python train.py --encoder_norm="layernorm" --encoder_fused_qkv=false --encoder_qk_norm=false --encoder_width=320 --decoder_attention=false --residual_init="zero_last" --muon_scale="match_rms_adamw" --orthogonalizer="polar_express" --epochs=27.5 --decay_fraction=0.4 --final_lr_fraction=0
Rows from block 6 of the decoder, named by matrix and row number. Rows with one number belong to one channel. Each number is 500 + 40 x the weight over its row's rms, rounded and kept within 0 to 999. All counts start at 0. Numbers have three digits each. After the name is the row's rms in percent of the matrix's.
# convs0: first width-7 conv (decoder.decb.2.0.convs.0.weight, 96x96x7), inputs 90-95, a 7 kernel for each
# convs1: second width-7 conv (decoder.decb.2.0.convs.1.weight, 96x96x7, transposed), outputs 90-95, a 7 kernel for each
convs0.0 098:464496564617678697612392513465541515501422469707683421378602706635494451447421528637523501531485497493497465496470489483518497
convs1.0 133:553567558537503491512516498518479496485445553540593507480476567504544516492484481504504540511514478464460437453498495526509488
convs0.1 083:532563568545481473494506576581492446487469563574455471469603452432459505447566653516506491487485503506445518472491515477463427
convs1.1 086:372393435492501516487471474522475518500438531556505433431565612575575576474430478548553523502479508477520490489566589559481493
convs0.2 095:543498520493463516552467570503500469507580540547445482599506485518466483510589460471461492504493549528474477542525491557498528
convs1.2 082:494473519515461497508478520476590507468520549551473471484502437495499474503574581455608452525594578463571421405537521454540528
convs0.3 084:470489501545565622613541501444517568514533493580590440493580672543458487578628441514450502517513491511463582534465527506473506
convs1.3 073:449427480481521532537548464474484526521425505492411473555527538406509606544543514471454458535559510563538512510493468475431418
convs0.4 094:615537592568500549676502507519470479517487498428516524486455571385465465458510577527459496459471500510508512567555535493521505
convs1.4 108:455486524542535499484522487481511524498512429460479463472520481568540506448449459510507482439455479510545547584581547512489525
convs0.5 108:493476529490473506492491477505548477493491543526500460480511528430482431519506514431522554457581507528503469422565593502492505
convs1.5 086:502537542478527526511538633518507578571534551561535531484490511477494454497592459518479460528454519462438414518490488469454483
convs0.6 093:492481479503537557583504468481476522493448516514493494500454445524486441506474462430482497467469497511450504552532497457501550
convs1.6 077:448450481477436445484458411443454473448414497463470481499479492483448482484473432456514546472505508483500512482494496516485505
convs0.7 096:426450492435462498442472494483473502455468464475510484514459476504408525462514498386575611508436570490536472493494484475494458
convs1.7 089:528559537556523548496430481461521475450436540512455574500562460518513516589437543502561451512470536466475503475490542530521520
convs0.8 090:479497496509589530472586521485507472488516563532421538550393465433521568518508495398521527446483531466502482497475528499507531
convs1.8 105:514462448478513578567504457480518504488476401504502479498489533442440501515512517449491531527516523533570488534536532573519389
convs0.9 115:439474444456516478490501532496454461569544452464409487464478459521543525545556554503525476463445457538449489507480525448567529
convs1.9 094:443502506508526498535467499530594512480535505602507483465495517501525554531561524523548549545541523543560537514472537522499498
convs0.10 114:483502500494490506480505469552546468514526508518501482501521491490558555465444547520501514454465520489470492509466462456479496
convs1.10 124:475504460482526505460452505467411454492516516446499547530476449486523473522496505480518492500533556451457461531578527533502498
convs0.11 097:577536494458469467480477500473500458508542670443361522611536384398481515618535463425510562472532517485512512502495514497481496
convs1.11 110:464467445481524544508472507548502479496532514482514520537487465499464533511466541530486476518459517506487510508583505472444470
convs0.12 094:475428480549618548411445528528531540514461310530507434524561508570485466519444470547491455559535493536522484472488534502497484
convs1.12 108:517569532513490451385470510497558485502517571491416494607599466546492456441479526547523499528514493521493530520505477443459543
convs0.13 108:475492511500510507507473520501476530526484423435549600595487409513440522497455499510414408609403431629421488516498490529489544
convs1.13 092:549494475530471489457552464524518560496517520467540522423414564467493505477370527460525553460452507517502507455450458530487459
convs0.14 104:488526537530484437457536495479531573583486479528534428462529504507462406493551466465471512443477529490495617488466476492562450
convs1.14 085:508499487433505490492514503574600527399435518544496504501504499510482433455504567486496518521457484524462502474495471488547508
convs0.15 091:489443484518538550577522631515489510488471532506496492542505481542528546505424498468514514544488490513468483499473490500549520
convs1.15 081:541545533536518518457510491543478463513493531513475509456502514551558471498474467518541550522548500463515477545540538487524534
convs0.16 079:461470495507485476536502526554491476583561479411531565466510597555530546463523597502562511481570502510544474517518533506477487
convs1.16 071:496498483485492500518404461448492504505467439427475502515529532492513540521526439485479504553482483527461513496457439511469460
convs0.17 103:485489522500497493489529518486485473527480477445570519500502464484491582477555521466492487498467473510430511463486473470435460
convs1.17 091:495469459499471504505476514468491532515516493466493482457504485539526487459476473552580510543500481490496537454560504496545473
convs0.18 093:551588600568557458446492502580533506548513500543523452458542563428463519548419531552498526543511510521505482508437439480521522
convs1.18 073:499494546601589511516479545498494431526491424475485460508508503540499550519554591548535501522476496547569531526504508465431439
convs0.19 086:443488432481572616606479436467477485446442433584519530511507506496477546566557486455505522540527528528499500512511470457436425
convs1.19 074:537509486458436442486483475450454488504493504479486489484480467605613612574562526495491464481455485450441499510534512541456438
convs0.20 096:459554556591561497446534467567490450519545516541478471479508496517521489495529525574517490462482484484457497530502518521536505
convs1.20 082:506450439454440442465527473562479555476564471431506541546449481520456504544548529531591545442565555507582523490475584542473443
convs0.21 096:470517483540494432453444456488505526492468628622450439461543638500514530463506492507571430422519471509513468502508539560518544
convs1.21 082:515538499524520533581519535523503492468431487540531451490551415592389422628508487505528438581507455545499509443522501495511519
convs0.22 100:544532551484495520444566499507511463427481517554485447512519500451492454456519577511516511472460524460483508492497464522506480
convs1.22 084:493494522518492476425506467517539518510507483490566532526502531492453521537488546516518548476518458499434599565523617529523507
convs0.23 123:449518489491440511488543536541507542562554534512510506517515520513514479495466479501505537498575462565495486463409521501523490
convs1.23 107:509479483517509483491600616616537602574558478537514509485486489552438416456486491490496533509575474483484467520494478526458532
convs0.24 093:544470394378465525559524547506471499578549523600557490443461456612637555497520549531480454552562464497559546541538499488489489
convs1.24 073:528572518539525562590511455454475514560557515470549518479517580552501532488478500529494524541499426530467455408475478491562511
convs0.25 114:509516508520475501494463488495438462466508507519528509501505519505493492529517505518503477511524512505521509457476528517544540
convs1.25 124:467484531507524506485459501549554545538486494497505493506492494532533506529490492472494565533535498513481472494429481460501491
convs0.26 115:502513518482488494479509493477487501461511485487508494530480492527427574523508601481520480537474507543526453474445462540483477
convs1.26 105:496533497539514524559440460478526508516527504481497567571529541473428394505488517537485492520493411490519544477422556543496479
convs0.27 095:379418447547514517510459577450477546502462526538534484501480500582473506581559480462480521567491523553461523526473525438477470
convs1.27 084:549576590536504518545460500505549500534513527486469494524506509502557517573462515467473476466467468445517573505480498474511478
convs0.28 095:455417458498498498498463465526535499568555530548449528490465525593567437433499499474496525544567485537568470453467468498533481
convs1.28 097:516530548555609610589519578487441417455488508490521505541475443485478540451476479483473497461467451465497484462479537501440448
convs0.29 092:513492460424397390452479451494504472466512514537425506457526581620515462476510551513457460409501447394384479451522473497487488
convs1.29 096:514563593580534501519498475512542538458450552461466420487466522441613503468460546494551503505585456425551535566460446495558587
convs0.30 104:535506488506509496580533519492494462546554470417509589449385422443518457506484485482500464512521538528531456468528478466505500
convs1.30 088:464498500528568503486510500456444461518498450484472502500500480504522488482481471492502486500493451474454496521505499514520538
convs0.31 102:483500488506526530492609509421422478404372501479527507479472536417508509478503522494533509431499521441404534539497486538516487
convs1.31 098:471443460455463402444465555500517518487463461496503516466485435499509521449488465501517521407438551469485494479488498466484439
convs0.32 088:581621637562435454523464498448481529534486519561484450500492437530514494469475492389496485498469531491484457469490476477473522
convs1.32 092:395428471474476503530538528510509532506488422470509525501531525430437478533545556542521491546538495493486463475481502518532513
convs0.33 103:498508514503482474475477430496509512537564510534501491493492534476476519502467538497518486517498493479513491491493474525497498
convs1.33 096:565583531472555506469506507508559588562547465485495518455472400490489535510482537583534541556545467642578393412436509527543560
convs0.34 090:502423401406472545567517543485464508507553457547585438480509431558531428472542516529469511513483448473524484535538525496496506
convs1.34 077:416445475432487527552562490543552518490487431503520474384440594554520548482475391436530509522500547528504567489480488475460474
convs0.35 108:515455531535506417510553470647516495505468539499484500515511461499531539525530465529513551534529506484480535559460462525483498
convs1.35 091:472486534505514490473479496466526562572530536493520487480515476519469545530507531534497563572574569472492465552461430539452510
convs0.36 117:498520508481506489492459503510499524529490472494485502475511495503503550519473530531528509519499501518523482466481527483482526
convs1.36 143:499492502512512524510491506503465471471486477533505490481528489481516482538517486534481482505460536472462471541541518536539501
convs0.37 088:509472491526539563521520511524512445455533576565511359468469560569495429524509435416478478457421517424459535528524523531485512
convs1.37 075:428460509527505568494532446394429490496444450533459442467479503444431528542491478455502492461457527467474518539558450455427502
convs0.38 108:496514480462498504502506466666540514543484483461480468482522507499481506492509492519527481545501458532458486482475468536449471
convs1.38 101:490490507537499466504486492451446613571476519444532528474504480457474476507406518503589583581494422512457418500451507566435485
convs0.39 111:463473480549504500517510443502584490500525467455459423440498465493516438436481496520500536485481477491492512504476473490545478
convs1.39 093:528524494466526520497592575572497519516553459525524519482540535497496554505477505463557540478509518495544438530432453505445462
convs0.40 105:473477497492539504480518481529477484506530482501516485499495505521504434454526504444533480503496527530449502506506482501495516
convs1.40 098:467506512494480536497536466457506518530522482447481524488486470528553511540552498493528499532514512534546496507545448569477495
convs0.41 102:505465513500541509508599511495569448531443464489603595494405487366561573485513426639539481528491500496499494531480514518500476
convs1.41 087:492482444497504498489439484501409528569443480554515448454549483480469502487437509551467507470524503453422528511495479539451564
convs0.42 090:411476525475490469396559485473492525478454497556595574449527466441474564456492477564488474465508451461468505490479451470455457
convs1.42 112:514524533541497490535511556586495506540551472463472505590522436545536426484560470453556577454439474503482525494481530531477482
convs0.43 097:526482554520554506481482525482482428498483527537447408474588515533473413435531545489557477484551454504528535516511545467487510
convs1.43 080:480518494505505475475435434538406476457459457531467460517514543472501497508477484496482594555453413472440480533542489549468480
convs0.44 107:512515488492491496518465496449486508513446487521517501578512532508536503500502443509443508485534558488470461454513492477491455
convs1.44 129:510492512539501493543467492518466542498473503510465509480509498475455511460480549500493519489543487531483490510452553447519534
convs0.45 090:458433545588547470459424490475469459473501462467537549557512527403514535491457454484517483522510472495513509475476498503521507
convs1.45 096:772663588527471457472480471476483487522513496477473481489488446526558590550538537548478486491484502502476511525530540556538489
convs0.46 110:461411387404403402397466475521497496506537455480458489468485517440497464449514417408512480498500542518450517544504510516515495
convs1.46 080:569542570514570518521461480407469455448431459478508505502471519516498496511483479456547529511529574517479490509450515504503504
convs0.47 087:581562550529497452422502575526431471541643532503455498484495509498578469487587580590516540543510542553523494453483525455494513
convs1.47 077:561523505502505506466589634557517487433557539536491503498490505524474565483473437457424537451464484417505491535509507457493442
convs0.48 091:500499515499468457538550505489527477501578511498516507468434518492601443511472441581504598527570563491578498512510474481475436
convs1.48 115:470513527462493499438463533486539497435535538562482491510462495526451518523452492493538474495503518457492539476502497543521544
convs0.49 126:477529513480513509489452493505548528535476486493487482473502483529477439490496495492518511486465491493547461470456514464470444
convs1.49 155:490501526489494467500554539547480493478502513492477486505515523552543491451485459543480543535520502481497520520537568549512430
convs0.50 088:509532524508526527501505575532471480521580528535589562552542531459465465440483464495505548519503518518595528517484534518508500
convs1.50 082:428428422483512534550459507454444471505497526541525516514535511492503501442457505510526539534509490528515495501541559530542514
convs0.51 104:488482528498498501464496472519509549485495463527521578513513543527365604414521405558524552551592528512521524515539506504495528
convs1.51 082:459420499512543516580477486450487466492472481490515486519430488495498450408460498525537495435448508478465507495456512457479572
convs0.52 092:442448516489495474444494476489470520450491482531556516542554493462448499472468539422454529557484509589547482497496484485487517
convs1.52 108:520485514501497501473467489511477564587502464573486466475508534446594410600484482534396556499457618479475481497476543509492490
convs0.53 092:451469440507443508445534499495564495551454459471473488435518463472515448616439506529507418499503515551480490510480514509511476
convs1.53 102:486475511481523511528482560497507548424499446496469478521480505469535504534439491463433593460578453471528478502504493494440499
convs0.54 100:485497522492493485480529559509492530488537506475485499585521475524389537434502589544470503507488483519524512472489524515531459
convs1.54 101:565565562544467470517529553470557504527551531541515510506459529429531574487512444493552475460605469487607498468476528554538530
convs0.55 117:469480484493484539499455465487540563585534493471497525473508522493514532504405492472461494537554550539531464550491493455537475
convs1.55 091:463501500508460489485484578573580524444413471502533481521524537389518452485526554554593583465552520471440477502495482522459470
convs0.56 106:524461466471509499475493444479490468477566508502487476494493494480451509504548509479538507511503510560537518450491464464452547
convs1.56 090:476479464479517516535436547586536527430532504515474503542497512558514512507534500443531471528457497481460486523553521515449544
convs0.57 090:469477434461467484544490508515504488493486462497456580562538488487490506534442426426458494509520510519503488512516527510501472
convs1.57 094:474486498515521494504528501518503518499511528564536466475524552572547478479484516557513506481505522545566417442439449474480544
convs0.58 094:488557606605518450397555530493438479471488597462390487581592466518471463617657580542486487546506504515489504478454441511475400
convs1.58 105:497487466458532534504419460436430464492491539486515525494483500455484497571537521535479490535501519556559515484493466506481444
convs0.59 100:530533527513518532550503570506503519538526499494483515516469458451396532466471433441477456477448513487474503514522498483501513
convs1.59 102:565571562564597620642521558559557538533541518505540504513487487488505512501543539509537536510548507478473532549540540542481519
convs0.60 097:428510535487485471463511528552535518463481477439494506494490439517450647558512438553520547476525468494503488492543524436472441
convs1.60 085:412518464520458525511559452522457550482523470540513514505582497525452554354581458561492414458457508521511500538517554498504519
convs0.61 100:538500457506511525530521444558428480486523489478534542541544518431598417556467599335537517493529493509533562482502513491489526
convs1.61 098:515531521479517499452470533479547477536516461465503491470515538478462445467440480451516488502500490516454481564517485496499452
convs0.62 100:485498484509480466440481527477539505518501461521508421540485479547542485516496585496444459492476488501495478489492460486558492
convs1.62 099:503450491481516483515450578464547475538486500504500490463516523486500471475467389499467484486527482474458529457508511499464571
convs0.63 088:652542463483539532528451454485490518465494815435497443431466511529482480466430466544473462474484495484437470479475521491524497
convs1.63 097:486491490466450431415496522515502487483507555542561556514503454602573457431496539492556506541476498533481470397455444499545517
convs0.64 119:506453559511503476539467485499513494476511494504513540474469535570514495499543531472472549478522513465511560516486505470507474
convs1.64 155:515520487496502529510480504547537476490528517513477494519521459490477540554532478498511508498494521489464515445502522493526519
convs0.65 093:518519494518538533509568495522535526513550535505547541553514513429446411429474428425512501482493510501485376395431463488493451
convs1.65 087:485491469441436451510534545533509515517516538532500549523532548506448435446484482511526552541551547566541406427426480501514482
convs0.66 105:489507469420458446507449498499547465532479532480493478507539545477552580502492479467507472437545504470507462521581542506479462
convs1.66 094:551498553527564538531481572491507593577567522573531541538593530505517472500468559485516527526540561487491420461438486474476509
convs0.67 091:471447443404549527477414522480477473483493585441461514553597498517502495555505454527457458496491454484500530534507441462511522
convs1.67 081:455424458518518518516530473495444475482482448494453445533516533485481506552494480462473525505483465500437512485496484506429417
convs0.68 113:537544537522480513592475450446482450432469465458489480515483480435455461421458452466484501472466488519481519533502527485483503
convs1.68 095:425463469476461431360513517516487492450462501487521543541517505574559547481509478481524560514534536520522476519507499535498563
convs0.69 093:517482480475508564522491477542475446507517572526498491588570484565560399516560368474366514462446484478357532506532537476509498
convs1.69 131:498495497502472498526468531517481436445513499495471509487483465532492463527529460494580509450557497429547512455483483507535507
convs0.70 095:621579524479440407476462510476504506469435502521513457456465536553570527496597626563531491500503472495539455493491495478507542
convs1.70 126:360437456470431420417528530522498502499462516498487477489514527430419468506491496490499498525498526517500442445477476477484513
convs0.71 092:496541526515515469408483513541529477514546485411481540516427444471526486483555444481489509450507491458530494516490493539512499
convs1.71 093:420448452440454490476371476534485540509515524606615525555586496528479514516486506508535590554519542479481501506529545558568530
convs0.72 108:478473501457507490544553542520477524450508533488505493505506495529505468497431482513561504547489503485558546518502465569523510
convs1.72 103:445481500499487533496521498516476494530533477444523496497470448551595555525520506537520511522475421483359496448464518580475464
convs0.73 088:470460461501502493468513514505498520523475515525481529550504428473448610491405494379574599508535568524649495515498501491469478
convs1.73 098:480469495553541551524480445539465513524441487472527479491553515446550510480565475522403540537383471612379493529520552524509502
convs0.74 089:544531467466487491491460481515514469525503481547462546518496492416504512500543522505583542493491514532472504516478534508557527
convs1.74 086:493525480518489473470517510519603492472519551491490437439468513478442555453502569458475366489535474420540473451521511506472511
convs0.75 092:457518516549533432497541483450531470479467498583475446462451520453541478467423510399564512469530524558591532463508494499496450
convs1.75 100:476478475496505472500509484482520455506547525543440426506536469471537559488492507492441478554522383455533450493501523490517496
convs0.76 099:439488506530509469431504504473450525522465453449485581525516504507442534524426461507380438493413477440374447452503483486451427
convs1.76 115:509494465477515545524552563469445439505501354454524435454512463539494472537524509474549563509481531520473495480539578558492429
convs0.77 085:552557531495483562618440435468443427464507405525554520485517509546578661642566523542495488470484493507493542531551567558554545
convs1.77 128:461466464428418423435530508510482470476484519525525516515529537468497489485519510530518523525534536539540452460442458483489519
convs0.78 114:478467521487488472507419464413557420433428510505489492485477547541514531468523523516450532501526546530463503522516511545501523
convs1.78 098:501511500490505538463482412450418480467495520493490518524557485465558492530542500575448449509433507429518483542477456548505499
convs0.79 100:557556597543516529537578490530556528507430493515534494455554552518599497551501607498502466519553534540484512495553472526484470
convs1.79 086:491476534565556589537507490501566616451479503484550512509540543551487495575511491551551533533470563540436535547497498539468466
convs0.80 095:517511474506473519477482508472573493470567501492497539511504483536522646398613537406525523487478505470437491502495489514505495
convs1.80 125:495508504486513515507513540502492544480520486561456479512511480535488513461497530439504597348619522405605499469507512481507476
convs0.81 098:544537542579549554561570520504574536580519507505514544525490526499488516517531503488526528481491522554468540509542464468502523
convs1.81 096:579528548549517519493532524483485490498516516493486468495487456456510523530494512539458486485511503452526481503485435528450417
convs0.82 104:512520529488479477524469543464547412589403526508478494494516489576429603413607516397488495506481483522528490495507538495519537
convs1.82 112:496532488473486484479527460482474493473521558510544481544473539520497459505559492488407553529520463494526490517507499521475514
convs0.83 094:517527521502466489439553471474470598463471445559643597491391457404557593487390584540443513499464488501461483495528513509471503
convs1.83 129:510498497500512517494551514419527550563477516550528526469531540521502504517514518515487420506563483444492473518456469489507566
convs0.84 089:431448492425462543495498525552488476569501416454556569480457419564453464551486492597634544555583551506549520515500456491507497
convs1.84 108:477510564509487541545470532515487496528488525484515556613455497599498455543480477491576536439456513450418558501498484507503501
convs0.85 122:458501491492476506470497549549506534494505488513507505483532494523495508523512492510501487505508542496515543519438534463442479
convs1.85 111:537482535496513461502552499472520521548531512519504485502500522535483447576493549499494483558480462472518493465486484523552566
convs0.86 105:526467463532545480490450489496454572499452495515512479497513505520513460486570528492471517481491587454470503539506570481383573
convs1.86 097:532541492492480506526430438540514407472448526477446517483446497496489433511502461511510552440533441514540440551446422438475477
convs0.87 093:489530580570536509471549550577566564516527552474461500551545479424382385357383436460496504487514488480504552548553562533546574
convs1.87 130:538562558533506508503492466477496501486484467484501503489447449492504481487507468451478499497495481461502528533492507508495481
convs0.88 108:523521487511486499476540545494508491534479558570475575500487477475469512441509578566494478520466480467493544596536550501447442
convs1.88 096:520523495547478485533481508504449580475560479466457520553521459454538525492511527496515527535485526494453457411513507509581573
convs0.89 103:533490483503514493471488451474516443456536498507505488519483550484471515533500502460495508503534539470473447448507497464497483
convs1.89 104:457477486515531525509494506519490507531494450481496490470538493503499476564520536497484520476449438475441491513550563477499468
convs0.90 097:426450442426421468527476490471474479537485442452514488491521521544583533468453381407535485513513502494516536511499533530539600
convs1.90 116:488487490492450450456446479489474455489477461435496537531511436455444494531531505446522523540551527479451474446416451504560564
convs0.91 111:495523536507538527520435468491507439397457494467499455511496532502505518509549554503535496518512572502541530552517457508485512
convs1.91 090:567513461487450468505502532559556437517555482545534483493487497424527557488466539541497514483481553553477546511490554471472500
convs0.92 086:616545439452512585587495510530443514594545574429537502470545512513564609450513518495488477513502471509510501501495445496514540
convs1.92 068:514446449454473406445513529494501488520502479410486499429414410404412429472483534543473451477518472471521502570529493454514474
convs0.93 103:469453448468443461430394484526432388516480458478456438492500485587529468524539441584412539504494402420535498447503479483561491
convs1.93 088:515549549526495544518469466491450479481498543471449508521525505450502502532506513448555546576535503470534524537457515525534510
convs0.94 102:514489523484509455475520568554485483491555473465444481480487422508492486529495517487440520484474447437479494492514521518568508
convs1.94 091:498486508502504477494511470529470567576481455500526449472459526501529488480474535433587535464447520427530495455480490527531514
convs0.95 123:480503531495501506506514535574511519521492506526500510485502504508486478508531524523482483509494517472488445424462440453495456
convs1.95 111:476511493480482513505520477558460536453490520510515511546521502486565506579508481480500523536555530527493404521499523547478555